A small self-supervised image encoder, trained from scratch.
Training: soap at rate 0.0046, batches of 256.
Rows from expert 15 of block 3, named by matrix and row number. Rows with one number belong to one neuron. Each number is 500 + 25 x the weight over its row's rms, rounded and kept within 0 to 999. All counts start at 0. Numbers have three digits each. After the name is the row's rms in percent of the matrix's.
# up: expert up (model.blocks.3.mlp.up, 32x160x160), inputs 0-159
# down: expert down (model.blocks.3.mlp.down, 32x160x160, transposed), outputs 0-159
up.67 102:498527492471524496486469473467522536501491481500485483489463505502490507477464471513554477513518541485481469460529458472498525492532518558494486478478533520472506516468557476478538477492485490529486471536487515523481493492484478502472491477512470496516489522490527457509510508501488499441521462517504532538510527567477512496528508504486482482525517522508495484488528483571485521533465487486524470446508456520503519519483485462525487484483487494531515496506512487477533504514493573
up.68 156:484502536494492494539485550509509465449517461518465514463478503457561513466470486522550505506493481492544484500494534545541500488497508519509500487556521539485474484494481487539483485510536507474508494501466479529488534443512451482499526478478493499542502494446502501444527503480494510495501500497488525484531480497489530500511489517511519496505476524526482512564490505554489484502513501499486471499529525515495507472470475541489483533524527467533480487528527492546504457502475478
up.69 092:481501519536537510493531500473537529524462509497506474556499478508528473546491478509489561511508462528481518490487511499533469489521465515478501524492500481497486534492511467483462500521510477538528517481547538519479473506489495502483485513486515486490501449485572532483521475505486528467502491518454485480528488519502421507521533503509518530516477502477528514482490511529463433509489500532542507512521503505497521488504560497514505516487522534517486489507513531452531485457534513
up.70 082:514523464505515501462511489492503517498501528468543501498487505512518520523536526506527526473483504504530528497490496510476505539521473455523501436540531496525494508498520484497533465497461516502520511479533519515452449504496488512483454431474473533462488451505478504459491503499469476484540516509442465462494528517450475503480511474520499514535471493546519476475537517492460505504513538510518504519511472475483496492539479492517514468478469525522541486507504512481477514540492544
up.71 063:516537516543469506495463467444495502468530490484514493499503500477484493513475498481448484521513517540483488538481526501519480448478488487454498466463505481500507532504492449488465508503486483524486502514489479518506523525556534481437492502478529465502522469500515491497477515514508525511507530485450460529524501514526473511481563517486474552508521535458483492492488525449513472544510478528546510506501473534492511485520496455547509457496526484486521512509506502462483493498517525
up.72 090:507504445503491489518529583482499451490524481468488517514512527504520493512492498490468473535473494504529509489498505483534478531505500482490504518509459472494484481468491454519502472522481469468521495488519471469509530491566570473462501458522451498536506497522494490506486524520482480464503515513498504508507528554508491533494472488518511544539502515511474471506451497489487514509535521489491486484495502507478498439507480530490534501543505530484510457523521536464495498533534549
up.73 094:517476535487464493496508513514527467516504485466484493454513497490489469502519461502507510492485493476510503489498468477495521454450500480503534416490510503493513550558490512524484543481505494502515483523517490506449570468496506496525516536512485512514484507507524497445484512499517496509442502519480505531481503532499553495502509477457475474506502530494487509527490443518529482529471456489488501509483499509516462532529452477483494457453476504499464518522460521536491509529529513
up.74 091:535518513566502516516515447467505458499508513489548520535459536528497463502487513471505480496527498500479487497484519493507502503517537517508537518437451449515482490495467519518534487524503525488502445506511489522500481511513540498482458500488484480526506473525479470530535525504445464475502486500505479526507508499521485520527464498453469493489527499529494514474443487479461497482488466488493541473513472525523525499564543497503506465494536536488488503474533492469492481504487496
up.75 136:525488499541485470526472429539516554501507505536477465500453499471498476485457503502502490496555472486478478474515506479486541494493485503492496532485487470516499509484500502482529474519496517509490502511512457499538470506491516518516482538536486471480504510507508504484499496481500491497527507494504508607529525532523491506508529494497485489516515496496510537500483451471507513571487538496528546503509475529459498543525522474495510466495508529466456442483501528536498498492497530
up.76 109:526502497541489516518511527492521468494455524445528501480507447553528488513517500492459536489489497524501525531486479540503524507498495500473474488475489468505463518516558520511524539484502522537476526540488532514446502489533542517513450477481472491487499524471551519497507499543532452481463485521534482489486490466533466501500505510463509501514447465524491457505487482497529493485516521481474530479497497476473501459517525538482525530484506494523528472488497537506542510487523501
up.77 141:500533489480552529505466494523464471519504504496535536514527495533486519477512482505521504493528490499473509517496464494505455471472506530514520503489594499491490551487522481526447503487527511513481513477484528513532490485513489487486485541493487478479483427499494519500509578522485450512515507520516531469492493467490502474494535522515541506517487532514525487504468474508477473547505551477495528518497454483453453509496493506488478510505493496503503533452501511524491533493472528
up.78 074:494470502514528497547511455495536565484458509510510515535522518504520530481489519528487461512511507507485503511503469516455523536482483501503504570490549515517521479497500532493508468531496521517517492483501499478506492516490485487513496485527503502473449478556491536516541494503485524476497503459502510542485525495478479556535489481461492467476463475500483491478533493497547458481476533493470491527505484504517451491507466531540508487498510542522442491532480479485463477448486479
up.79 161:479516513469482504513473538485503479469455504501476525469496466484532533471503433506529473531486465489518511521511496532501505490473518514522528451569542535473473468502496494516481504484506493505499486488477506523475554490479452498521533513484471504532486475517488493458537525508486498513481507527493513478547469475489521512504460488474527520486490527497469452549524504576518518501499512486473465529511527495491525497475487551503445484499498460527495486518499461508492490493474474
up.80 088:503519494487439512520473465500502476449514488531484475534528518503462496514506503489482482518469513478494477516490508496558491480480516535459472542490523504512514481452502481509501529491498520483522482491472548502530557509492493493490516481508495488508490512480500551529516535533482520488515462532500504456509535490495494473503474541534484499538553498453505529484482499486495490503467519462512448526516459497510495472436501472560469460504530476492488519465548526499493515519464521
up.81 082:518492544482493444455504494489513449486539506485487553514497504528501426488503513515519511490502538489485549533564483491477467479484472542518521527513512497531541521522492456497494478498528517480491525517500525510502499479501465498478454562556494514501570498511490474471480501501531475480502481518451513568511514505527500525461504489509505487512504505493515503513462463491484500499510466518488494476495527505520471495517489454495480473519489518521460520506478543494478482487477501
up.82 065:504519522468498428498472480496502494491493542543504498482510493472508526469536480485494504543516539532493487512458503534520515480495498470513474506532488509499517449510500503476488505505488462492506552529509499512459541531493472487471511509510481463476495473470540524515507501570475466498539498483500525447550494485525489530484498467486497484503469511478518501497519451530469474496501548529515460487560513469525477504486501525491461496502540496507536509460506479516462518461531487
up.83 138:478462506487525522476475485544507446470532436513468505504510534475475483469458461504522488500520470442481503522498523521508499499505508484489478507519511480454462504482482524500521499534505511494489434512501460497512507552498511522483528556528498508537505461512466503503511481461485501506511532521531542514514528474491534520502527529505518482482483542475467513498435507540507499540468542495491530537490538520503557471502493470512476482512500494507492462485524500502511482535502500
up.84 088:493479510492509536523520548510461479486484461493470500501498487534479470515489457512537506511408500450497505507471518524502525483496488501484469535471497546480499467517536473497497524512523490500468498538502458489491496527495511470533513485507464500464526513485499546527486500504474511494449455550468555512562528493497508523469532505494507456490488505490479462474494517492493475457531470514498530468471464523505510473525528477518490544499497479503513466483496492480507480502493547
up.85 053:504481526525526529446507481492528496491554526526517500459503494519469528542514515462515459484528476464489509482501537463517507488500469493481484508456470560545461485503515512551527477489518507487482521509505511464465492535516487473458503462477516465544480498470508449513523489469488517492482507427508514464515503494497543510516525507455532533514468493525478492521485484482511513494511498480454497509446472510526492494511511463522478474479529524534489479516494536472512498515504511
up.86 180:491483486520518543508487507498480506494489435465478516543519540484512465484478466497532493559456480463509496497520507491516515515505470439519475552491510460485472487505494487478474520524469501485497467507524473508518523508495492486532507505535470486533476519516486501553483512493464469487489494519481508502483495506507559538516464478521499488476484543516491461454480501491516518486541508517477552516490517479487501474506507494481527514500501494485476472534516522507441429536525555
up.87 053:481520523456524511471530487507519459519515489495555475509504476544476490511513543518467462515494466483480445473496561466486516502480516450547479458471482519496487510516508557431480494490468491513516521505480499520534496548447509493494539507490496525511505506474497510483509514533512489454510494476476477517478515478525504470543515539507459471499467466480467536487542481483484532477499480533508481504505533484495517535479483498495483515528508518508491478524475496529544521509516508
up.88 127:468520548517525505492488498509466476508476455514526521474506449437521529490462539488532525528474489478536500510527522563478494535480524495504513495530549494495497468496496499516495506504540501495480523507469464493500542496510460472478509496497499489534537473485536508486533504519476476522496490515504514509478464480483541533528454460510501511473479512515499509525505513521506487486525487450448475529487575532512530489483458524516474495492537501543488483545506488522504463506472495
up.89 080:522480503543484482506499463494524504561508479531502458479491489517518515522511508473490500478501534518451472515477508477436463474500461546512470505503501485511482500519461514515509483482528465483508499498492526518483531510509476513548510480532513464557483515452469444526489502468456540495484526442480502512514503453500508498490486459472457528485506486504513523498555469432485526540507457494480509481518509509505521494513508485496492487508545482511468484490498505513544494516468474
up.90 106:485495497482542540483492492523461509501535470495511503516472510485494501479470521529529487500490492484513496476500542540545485448533508514483464515516507507465457528492457497518461490532533529453486513497541454483550498509496512506504498494503506480509532470490501532483485479490471507524526517545486510476485515514490519531530517487520509484482484521522506519485413480495498476512500522467447480544493482525509523506502529478508524539523511484493487528487569533520470479540512565
up.91 073:513506557458492543493470469524500474547496504499514510511490514480487461524474514477491495523530437461488542516497479519510538483559485500500503493531530468501520496488495478509522527510529498498479559500500525498503522477527522518497533516518509504499514471497537483510504501537517461509515441540504517541502533473524491494502507478510541511494530501501538524504501483509504453559499475537496515473492524482470448503459476546521488484563546498504494515485488475489492459449503501
up.92 129:522510503507551531528454480531522507505527474507518500495482505458527507465480558502446489479525497477482477463518516491498456497513523543494512507541546532477467517535521487565541498480519511489506520482514485492519471490516488510518516532498517455562534511473495519502489501504496501527483506480535529499504506498496540503510508484486532509456470496538499454515487482482487487532513475448502489488487509497485464511545445459511490507507550475476428486490505527516497501475468505
up.93 077:508456508518531491493515474424497468493515501559570486503522497485523508534520538490513511515466539528495532513501532463456512504537512474543529464507498500517513476484477514509532466479511497496539497534512515492518491505516506475490502478484484459508541451496525527481520499510485449469487508520443507474515498458467506501506523481476477535490518497524470504517501523439504515474513482522488502493532537482524518465503489488530489451492517514537499471514457529454490513532498514
up.94 067:525500524473478483482498507495521522513529511526477471459480484514478473507506495500472524490509501513515481513484519498526527484547510523508556525455466518521514483500482494426504478542495502532482503528510514500490501469494506491487502494507461481548463540495516512509541496571521491488527452457506497536475480460468488476509492529492510525523526491457540489510503456471518531489496519528502495488542484484497472551527512540566475509473459480495530501501524509513508516502511571
up.95 108:474472493505501511465517514522520494494493450481549456521493525482524508480487529509489460519467545455479506493501501520489559487478496504507518525488563493469526546460512483517517533496510481501554471499498478512540514514502505533511550491532519474525488513467504451522472475513491501496464509527506519488468548537519530507515505471482481488448550481507463517470474514510467474479528494474497520499486528550462493496517501482525499479499537505464443496462466517514502506490475508
up.96 078:535492535486468489508516481497514505474529550446509520487552542490522502473476500541509447484469468493497507528515558532513501493517530517516478507459485506518446483478467505514482534523449505509491485482517540513551500493488532491494519513480527492477520495545506561481495480494487520519462517475479499511524511544503494470485466557511520498490460491529519497476455491529541528505499493489511478530501512467487490526542534455529492511513504536456492524491487484451489495496496500
up.97 098:519474495476522517512486469484545504471524523491498471517499514495497494536480543465500457503486510504475518473525459534501552471484483562480452545490515495502528518477484516491523496538538482495523507483515477515500526497517518543471500481534471439502479528514518462548449523527476500496551506467486520497480493535491524473495519496483509499481496482498530525457450501504500487533470525493541458489473486507514521434521474480497540502502516511527456482506515482482475476529483528
up.98 082:494520490482472526469526542506491469502503480532486509478471545516518524459552488560501496487438530524531474504504491525548470498507516494463493528493474527463500460500496484480490493495497478500475564499508495496533563510495530449483529501500542489550491490489544529490507447503523500521508490471488526469517532502540427507529508482523540508476469499517487484502506444477469481485505509505470477480509497509508523482483477507512500510480513489512523527495530473531479472493534514
up.99 095:478493440551518512487463548471508539480478522535468488492453468509488516529461493488535459518501478508514466533488475459513492506490514541492483500527528501494513518475505478461495431491525529554498530505462507516521473527459524495497484516504494526488500504543491487458513524551516494461487504519492532501482505527500474507544502491524490495497500471483504537496500467527507481504500539469522472495508469544488482451538514502522564469495468469529522516474486479515527515512493493
up.100 062:480533467503499505537513520553527508464519483484524475532489439500479474463503526458517503498558516534458475489512505541516539495475519484513504509488511529528521501494466474478471489484542541483485528481497537498500519528519492492541498519506527463524482526482486504521511493487491490526479548475535535459458504467514500487498484471553510500484523500435443510491539510490488475499507499522526469491534501492493498462504486485487526522491516469496491505577499529492484515451477500
up.101 189:515503468509532507484511485525509519508482499481469478540484510468496462467460474478470526480567463472487489497465467502520498477512473500484490527465470456504492548507504525509493494509502519505423465493511463520492467486486510511480467527533510481457505504473501479466477499519468468490535496548504514525491493519537482510487519489512517480491532499511535536426481475522512518549493492499485508506487451535466485525552509481522554479493524525484506490453491481497536465492498504
up.102 059:513468522496487511485522454472501454481511462546524510480488500548510465486503483471522474511534477500507533531477503512538488510488502482527490506491523508508486542556483519450465502497478549513514480474466499518488478513496512437514466466504486503484502453536466530485523484504494510531507492465530561479490496532524519525549484488475452469520503484515486504505523494470530492482490449500477536479492515477499460546501531514503507470456534514493503490500450513471480546479521508
up.103 084:528528476481482460487490492482488505439526512487518562494505504509550480455520488487512493487510542479508502490505526475509482481498533471506565501467476510544483492494470502524516471471505490480493491516494546519506515484554505515504448458467459530505487481474519497484531493474519489495484519447465523538510488519470504489534484464500480551507492488546500525513485510496515509502465478513500486511538510454521541484524510544465469452496533495520514551512477517524514483481477458
up.104 073:537491475512486483471520551470520478502550488487477533489475475521501486528505486455460532523460508527535508480531532518526474514492529533477495537459461519513485507545500537539484500512506454449480492505540510491524517507538522464488527492498529465464543520489503504443485477490498483524533490497487509491519519512516496507452533563527496536462517483537478522542475495512494477519515487541501519477478527495529520511497483496490509507515519502468515475532491567500502472510502504
up.105 109:488511503493493516492491519510483554502452560521467484534479456495535475481457470534501556468510486513479506517497475490497514495525464511505531531541492469489471537475501517478493475534522506506473486465527525515474469512468487519518478538533535485477482507536512524498508503508473480468490489536490542523472520467457487491457527534489473507497502496493523495488493530542516469491522516470546510507494494525441517519537549509523490517509484480482504503426517487479529496471499461
up.106 053:519512522490455486478515462486530478474504557487491474484511555468490504501542495456524481492524516486479495510487494530463506496542465503499504474502504505530474483479484501477474497479502443493484474471445489521474493542498504498489512486473512505495529454548552512563519476492483442470499483529524517509492502506516498549492509506468465459457480508464487508526536541517510507510540482513472486492508492473519529535480527462449453514525503500505486490467520468464487508510515518
up.107 068:494544503505484534471477521503535480512509496471520496493443480447451492542473495531509511520476479504534511498495476510526525444499483515474503502495479447472541536477485500451523482549516498482498495492519489493495522484546501514489480505557494484497537510497499428488518496525499528496547487495501565531521486494466520500517514482503514509487521482499511564452499519537532484556520473509521502500522489499481492490508532487506533497534452527470488505479533518523485466474503482
up.108 157:487497495463501555497489492503491476465448533464508518526486467478526514485470453514502500515492499498532489554495479498500560500490513465495486521512546493485496483454504471510530535509496502498476479515537491491496494549501526479533490527517513505503490489522546551467506527517493491478510519551515525491525519455473524486507511502514500445562491538513483462468481447533483480478470539491492476506471492524476553479507497466497478527492436502484489512470489460512491478494478500
up.109 130:509470533510482485520539494502512515502477460466478514479532490457503519498515523492531500528488519484522517502483482508470527513430514485487453511452496504502493508480510443481468561519502504502515448483528465503502530521482457491514538529476431516514533498475504485500488474487510490507490476522500479505486451532514557506498465509492480494511448485525504536506509553508527505507508502488513525542482488486516522478450481534488527504476523502522438480547519490555516493496498491
down.67 121:518537445513521489487518548510502492543469519492479477510484489503477497530465511474489500491489508486540486490502482502457484506479513478500501533453505507518498497525476489477508498553501471421465499483489478502503500508493496509482438479536514504458480508474452485503497475492531498497528471486495469501511501450495468543501539494495503500480523569521515517488511475476486463541501481478464568551527485518457478473513488528524550523522491529484482469545477497497515488492495523
down.68 132:492512518544428477492536527480488471505485487536513571454527480496537502499522540469480490488503477511477474496495467468470503496479479508484534504513510500450484482547484510543514513488471501506512512465478518544522516527539491512519497506529514526548501499520501489512490475511510534506491509501529517410475500499501521490496491468472489527457527502492476441541524502493534474481531506492484512532486561480511508522478525537517543459510511519494499491518487519472495511482480487
down.69 117:482524493501493524454535517533534514526482511458510485538481493530502510468476542490516508487524501524502468486546465452500507495466499498492462437523511514540504507516492492482500514538532494496489476499527471501519483480491544540503450485529508473441492500502480489504464495533455509485505497449497511562477490499476486504502500530532486458525503565489489512467497466505496490530484486463484482505501523515482488512514435484518523539540478511461515513528495513489526468539465522
down.70 078:517473489500520493514545466499482516490527559497520471470493500518498455462501532492528510542520476498495465473480518441472523474489503447432461487452473492493532520522518515515485483527532506511469513513481456519479493470510507509529539523525536468515480522487465492540481496494502506517487514493487470525552491513489517490521508490477524481515515473530509472517510502455474515485521473513504522537462560493510526548485502470511504525531514497483461421515496498507521494487505493
down.71 058:500487494503495507498505527491491500510509497486531535519476565508466483525515496486534489489529519533464528513543511499503522536553480554484457486530502493509496507454508527531482510475469523512518496527514516480519506524435551491542457513515505496532510474479512546494533524534532512525511509525527485546508472489532501491534451520554538497506481480464490528460531513499506513523473490530517467470507473502533458479548513487458482516522498496513470505500511494529508517542476522
down.72 088:504481482538476506523510502499495469422513507513511513459485462540504481498539540476483485475535510495522456489528502455483501533479482506496495511499516496521531502492483487488522464492509480492464520503505504534500540520536518477501514508504489472546479554512485495554551524492585519500496485486508502546530505518511531535493498486462537522512515472518492490529496520478464554486528489435479540510484483492514536520533460489476523481472527519525489480530513496492496485513520485
down.73 096:503471488540508498521482436499482497471517490573513487531516510479525503502461537567507491503466477489494542496484527506523497502540452494514499525471481512485484526480502520494493483536462515506524497500471531528530506489462455517473509502504517525489504498453495518547549476504468514504514523517524522480525518494539511448516489510476450475503516473501468483508507532471478462448504503487469484497484501468484498472492511524478451497507471449487456498531521497550505544497485506
down.74 084:497468520495547478468498467496527491496503487498505504509530486499481430481485514497516463501505514449506447506494480505503466506529497509492487486486541517484477500530447507511497483504531506474514495457471498494502518516505511510532545498519482480536483456538490515509483492490477496525520487482473500464517531507461477514536508507528489513499491491453529501474451469498507506471515420435527511538468503515464486501498462469484544487505491585502515474516526502480511453483520530
down.75 137:524486482556529483486513462520476478537495528488524514528504504511481469507505518508481525483529514489502506507563475479513520487480496459490465474466475462462511520519493519469477502526498514493467474519507444500498491498488512524480509497530485527429483473496483463521471497514490488533537507491502508550478536439500456523478522510489439479504541541499514504488468490489504533525481501473493566517502500473461495490544475503552529517512481548501494482537481526484501502514507529
down.76 099:482494495468482492451518511508498511481530427477500471488523487525543524474513521504513504556456511478482508485492492466501478484534483496491493475526512561515543481511470507508491496478504444516494503537531442498524552503518551472496501487468521481558502521499526514513480495529486508502518499503481516431502489512509501470521457475496518492470540539492473475495503504514462511475508465488486474485489505534519504452510501516476490510485517478494542516566511515482522446486506476
down.77 126:489476497495465456470517529503512500489454487498501492498503534518520486529517507481486535497504479529454493487465506523514532517500494488501484531495493473493517536510504501460462462492481494500477526496484485555502522537530498533504475523524454492509520507487509540535507495538496475463463511575547523496494456512493493516491473510551465520497521525474478526463521539513512496517509504485482476455530484522487485466542548522477484466538521486472486481498532536420522472503501487
down.78 077:479511505522499521476502530529484488517498496472523471485490446509506534526495482491486530515490486535527487480462434525499502526485497503550430465526529521495487534536514481513475513510512494510509493464522519502517471474497500523501544454466500479482507471503478482503517513460526510547504458508475505509507487499471534521462530491527515486559491538450522504547471508520503516501465484485491492548516553537498478483531490476524483508519494532527522444481495493451511532531520490
down.79 146:516500477530492479518523546470472461481533455548514534483508487445516498484531518508531506504489456457515472501463503511467453460505479472480505507494471502453505502533477526535504490512499541508520472461471504503509491497535516491478505479504512534531472478553488497477492518545464539527473473493527523433458485522521512503469504484496520536485532468483455495521511499465489524521464495494502452501499507476500503515514517517501528443505506501499461522481501515486493508513452459
down.80 083:522526509518479525518510494493490504508458499484491505459464483549536493477489498490485451483506499496502525478486509528532523464544455451507488481535550474491482537476526515545502516544474495528494474524545478507510484523516488479511538480521507481502474522505466474476511491512520507520490503447514486481464491478497508487554492481461471539481500466558475458480520501524471453486521523484499470494473530515466493496529539469502513515525475497482520519456522431502482526489496527
down.81 072:498515492469466517492438458511539454495520526542522477496525524538502489515472517504523505506451520493505537539476480536505469502476504464538501486484517580493467540455474522527535511522528501519503519477539508503503510487522469547486469449469484529537491493477497506492513460486495509480542492482474524507515453494505520469495492518497520510529491479495486531489500524463464511486519533513541485477503450490468467459510514520542491499479468510477475510489483502477517525501532494
down.82 059:520522506497497511565478492520505531487487506495531485495508521522503495497460494477453461468516512503490470483536511510526509471563494567506472523530479518544518474471506501494446554513511457507479492531512527500500460535495485492476508493463533475490523550520493447506479517543507459517521518495534525498520542496463523538548523506486478499531507486501474505464499464448524489486522516526488493510478508513512515498495486497532472518514491441501511483516453456515479516492495505
down.83 147:523487444506465478509540502491501501474458520476478508500459464535498496517504449490451460490505489515469559544537500509510510521542517506481544509512495465473519509525538490508489478492473505551499483522485519464505476519498514482505508509504502515509447487507495473495462515506499500503482470505517511470491493501470497471437464471489488514467492459519484513512533491490507493476534511492470512487519493491497522559494504495505557472480495488469499501451485526550450580518479487
down.84 083:504513479545500518487548514570544510553483511487482506513502449497523502542454524471475549508497528533475498465519496493452521505495510510540520518482492491509510454567501488531474505501488511517488549538515477527493506503465525504466442491516519484518457486449489519492494480492500525526457458512468491509487493479485479493508473515484506492455517511487475503493493474460464512471527485452511482484512514511517504496510477503519528541503521525480479522529558491509533511527488486
down.85 056:476502500461475498507520522491459513475513516514492494495539531491491560470480549491531524516516502464476489493499511483476508476463547562514493502499512498516468516526498509489470477522517464492525477522439493493570506489542448521471479544541477461499498489524483519500501485539478476464470524469482489490491493455525498527505490493499489485520486492517516535460498506518531523476520526541472505556482546529452522475481500533505516498536543530535492490490531505511508498503479494
down.86 180:559518454485481498543511518490491500446470523482494505491440427479533488500512508493424495519506474539509484508521460482491457499533491539552537493518491505500504481486501508520498516501479518495513527499512534510483530538517480492505505486516527509528501544492489501494502491504525494511518482541525496488516500489494511504474522481459475526487508498552496501558479523474469511506549466492510467432505459498511506492501497500522513467493515497488537506451508498497532550546464476
down.87 053:505490510458539494498478521517511500530490530475505458548523510500538487513484505532521513487470501513493533515489499492475487511456543527492515514488518510498481474501511505464493527494501434495516526485539482518476487494487525508530538505502474492474503471521501540495536492529467535498536492513435489459515506547510453514480522541506495482560478470487538467477540508535462492481458484510554506488476473517488488514466498477524527492498492459480518487496526527527523532566464514
down.88 126:523530521485467559524509527479520447492466504508492513530501504517509519465523502513451482499494539491502489526489498527505490489501490527504535507514507458514483496488496483531535537482443524467526519487476522474553523526538490516507481503504512556501494541536463495476464502509552523484497510549517499455474499497477497490504512508524479540460517504528480481505566520493527487468499481516505483492460518439507475523521536483505492484502521470454517487455488539518532518519479538
down.89 077:521509473497527532513477509469512508438544500502535476516457505475489469484520460508500477517461529471524483501473520524512471496487498535522518518530522555502496439507564475514461455510519469470493541487515521494476540523498466488473471495472501539504516506490522488480464489519487512522480498542529466484527479505513517513549474505506498547490468477491482508509432480494482494469527525485513471520498495512547473497489516490491481476478552470488504465482494538484499498527520466
down.90 123:544539499474461518464523520529486507498434517487422505483509460534508520500550502479410492499515450544508507512502482483526513506477514540464525506541525479477531508502511480532506491479481483515458510465467525522496506505505504489525470500497513528492525501495438499466500510487545498483466503526514489483485459479464464492508491470487511488480512512511494476479510504514514482462543500485490513508465523490520528511480488524521537443518533511486527479491521500487519493483534477
down.91 078:487474535497489537522441458540490534463458444479519513533506492480509450477518549486488520492503479535478494518541509480481496480487500499519488460476526486528476505463472526476503510500510524506489491528493454472502481479500491549509496536533501528482481536458525500509503493555526512490521559534514516517512503460503537498524491503533554508515522488473475515465540488477513512498490494520513519469545496486483454513524543490502479535525522530508476474494482508523499517466473536
down.92 132:542503483499458539518511521487481472496461486478454513489511478542522502526530484496473532482442475497481551522485495513542480538497500515480508505528502485491512493478509469480510484492453449503461487505498483531519519515537565535498490496532470517461501519504474497516511520524518492516464524544509461545514474442497511488474514521496495535504518541468483503502521488536496522468492528469483495510525526484503526500531544520504470473511537520499457461468494528474505470452506464
down.93 080:524472491498489496505495508520509499519498533486493501523455473505463490472507483511485473506497519475492459494492443540477466462522492499536543508494462507535474489515474470513523465478518482457528491508512507467503531474480538503456532455536487483520498482555453485490534530446494514495491476476485498531512490526470527511527484461509523465516495512473525544500471479482532497552502497493504494486491498472463506541508497487510517534552520507472450440480550523496519521502467487
down.94 061:531506534497504508563521502479460450508530494485493504500508492524503456491446487474528472512522508493464531520519526503478427457506511477525536509492437551572465518474461502501480487510513483546520488529506528538480498518499468492512533510460503537484501499518509500459499486444506499463463530483465500458476511495513530468527488451464479489526514483496454480510525484498504484517510523491523517508485534512511516467529509500513515501525493527469498506505475506510481481488499511
down.95 118:557505481515557533536527473480513503504489524480507545497496479496509451516441471526471499450491522512515526495509482503515498525532485485545509475528511489492501443476556485492522480516514507558456470510510506499483518512521509487512498480519492508434508490525506481527482494516502465537470514531479465531502493469472491465518560496461469507497498506488534476498490473486489520487497551478488526494487529493509544514511494485510472487507502541498460512441521464526512543515505516
down.96 074:468517490499550521515505462513488509488488506461490493494536479530500485462467469476496472500532532548503492479502538471541528488498502500510511510483499490461519519525563513493454495494544520527510487524532498493486477468516519501535531491492468478496468494484526498520484512515461491511514505469515481470479523532447551491500487513494489493538528516489446508487499506538489488537533461502498530496469503465552486548449474475510533516447493523507526552475488482529508557508510488
down.97 108:527506520476501568491513553487526441501490474486503507497430473502539534532483516503528551485494462480540515484494471550508509520508503471505484464522498511561513484489485506529483488523455486487500486467485469508516476515481487533495463505489489491461497443502478525471491489497516504477503485505520511510535497503516538520509532527504523515529471521545530471518496527558509461530487508489475501484529546528498479429523485480531494541505512510480487477504500495488482485488485535
down.98 075:510526505490497517524532532491546504486539481485500549519518452533508501536519533478439480489503530557501521500527470448513498556498491509528519482530539463536481433470482511492493499477471496514499497519495498502510501526473462486498501502451504485486482529519530514468533484512508536443514469468540481455532491502501485491500476488466514535483495504503492503466480508507491490468543498529512513478463491481531505506460517527533497471518539521541498534473486472479487492517537481
down.99 093:498489491543518474500499531501491500490463487514477467515559495506505545529508512522485529479540480499528451530445491509447473491510509497475465523506488519483522516516488484457489498499528494513468451512454475519499481506494504544475480482461515490501518531463500492510498488537509517494527486499538484471500485447515479548491519489492519476492536514495510532514474485520489495573457482541488553559524508537483513516502460495513521491503469501532514514527452495517545477536524494
down.100 058:507522523420499507529484460477498556491515505479496460539498540509475462479495468514492473529467499540505480482500533503481535480475460511496504548520474492496469438461513506505523471561460469500528506533521497474492476509490499523499506503478500490528499515461515475490525506473505502483503516458493504515519490474504504481503480540538471494475496440536472536513519535506510511518484460508532520452493474546518511494497491551479474483475488510505551512551503505526513513501501509
down.101 173:516467540527530468458501450530485536543498504454501487543524509534476477537515532487501480498548473489470501502483483434545495507478507493469492442532502504538526500520492493458457520507502513532486466528497453519513498500496527536513473501539508502468523524440478513493512524536510500487525518499508514538525534465500490497532508477531490473532539540473508516468535491468514534504537471465487540489511489492465502506528501499508508533512495525497502490518482478485504482517512540
down.102 063:498484502526488527498511507467522484527542493484529472498512504511499486542485499509522523506471563504473495530506524473502482502513418497503474528468468534517499514517480532503490514529500490512497464499483540498490463455476449459494495471448478502496525491513471517494530448524489526514484505517470493467480502516503504525537525500464476529477468499526457499509521504522465454465521456489522505488493519549516522455507446506499451484464489559533515517510494460505469493502511505
down.103 086:484495508475494554476495483450515486448549516529491476531454513520448491445508545500493480512486529473509513529473495537507509516502461574492477469531498508508510501501452513531494478488503492500503512488480460511491527506505501524498498532495472498512499491500459499529502465475440551500513494493506476523475469533525496504559481512542499471517493483456501549501510498474464512519502493486501477513468488491506486488477480523532542506488476516525448444505501486466457486518522493
down.104 068:493515521487465483500487460481520500485572501484485498508473493541483490528475492501474459501482559514448511449510514476474527496471512521531520453524551483519490514460479528482537499484500460502486517518515507502480512483503508481508488518520510517527458496531493491502540482493508524485458501509478483467521533519503536528528479508450451505481522475474473539491505537510485529521533506469503483499519453467527519506461462534506524486483514471494456518492490487539538435483484509
down.105 117:496481512506538517454513515513502489551491527452482465533504519487447454507467508445517510512472456473520520499473488492482484524492549512473490474498481498488519471525494492455443500503527537535501447509502491516498459522517564511468488498534486503510495492507510492505488501519464507501522473526490498497530528490482462483471510482528523465514544539461489544466482489511515525558465473482482497497472506529465515487533487475485532533535499535497502499493494527485503461528472471
down.106 061:511482479459513479515511485506546563513507462497509457491474524466493470513498498492483546522476500467459534492503510521564515461449512454525514486443499512509481514514527516503494472519510473493473478530522526513491524473490462534530486521491524476496515488471527510537560529486455470507493508527490517528495467500530544503563539519474472498518505534518457509515554518463498541500479502487484490495496478503490500506499526461511471472486481506480504472485497477485457494481477502
down.107 064:474510527539521506474442496503512538482513478483514523552493495512479511511450531493477490471473432519524493476464536508511517560502482474475514495513446515487451489484496533477487500482506567500468523501510519512486498510470509538519483486494542484493511486525502527506531493511550450520509522524519497487515491452496505471486516516537515535487479499504512503518499468503509518510467555518507509453471472477476518521506527491526534454474482528467485510462449516480483467499500505
down.108 158:548516469510492509509526540543545458476464496522439467531459459509547549448485524505465513536475452476484522477458517475506474539553540503510519522484476497488546483507531501509492474470496502504503489529495484522522524503521485525499502485516525529499502509516465509522493515530500506527483495523552490466487494498514504478490480495509518490503516572485488496529476462529514475509540542516465459486490495493520501501547515504510526493532508482520498511463512527494515500492478460
down.109 134:523505501501512505493512492489464472486492497497517500485515515544523508527461481515498509478472557487508493521531507522519479512517468518524527452488511490475465545474477549534478530462468533504481521489518558533465499542497505504509492510486542542524503473495485478477502510483512502481487542533504546424475500490464506457461503518515454543507494505516542437523480529503491487462482466538484480480532523492496479495501503483524457476502492498445522534509489509522470522515504509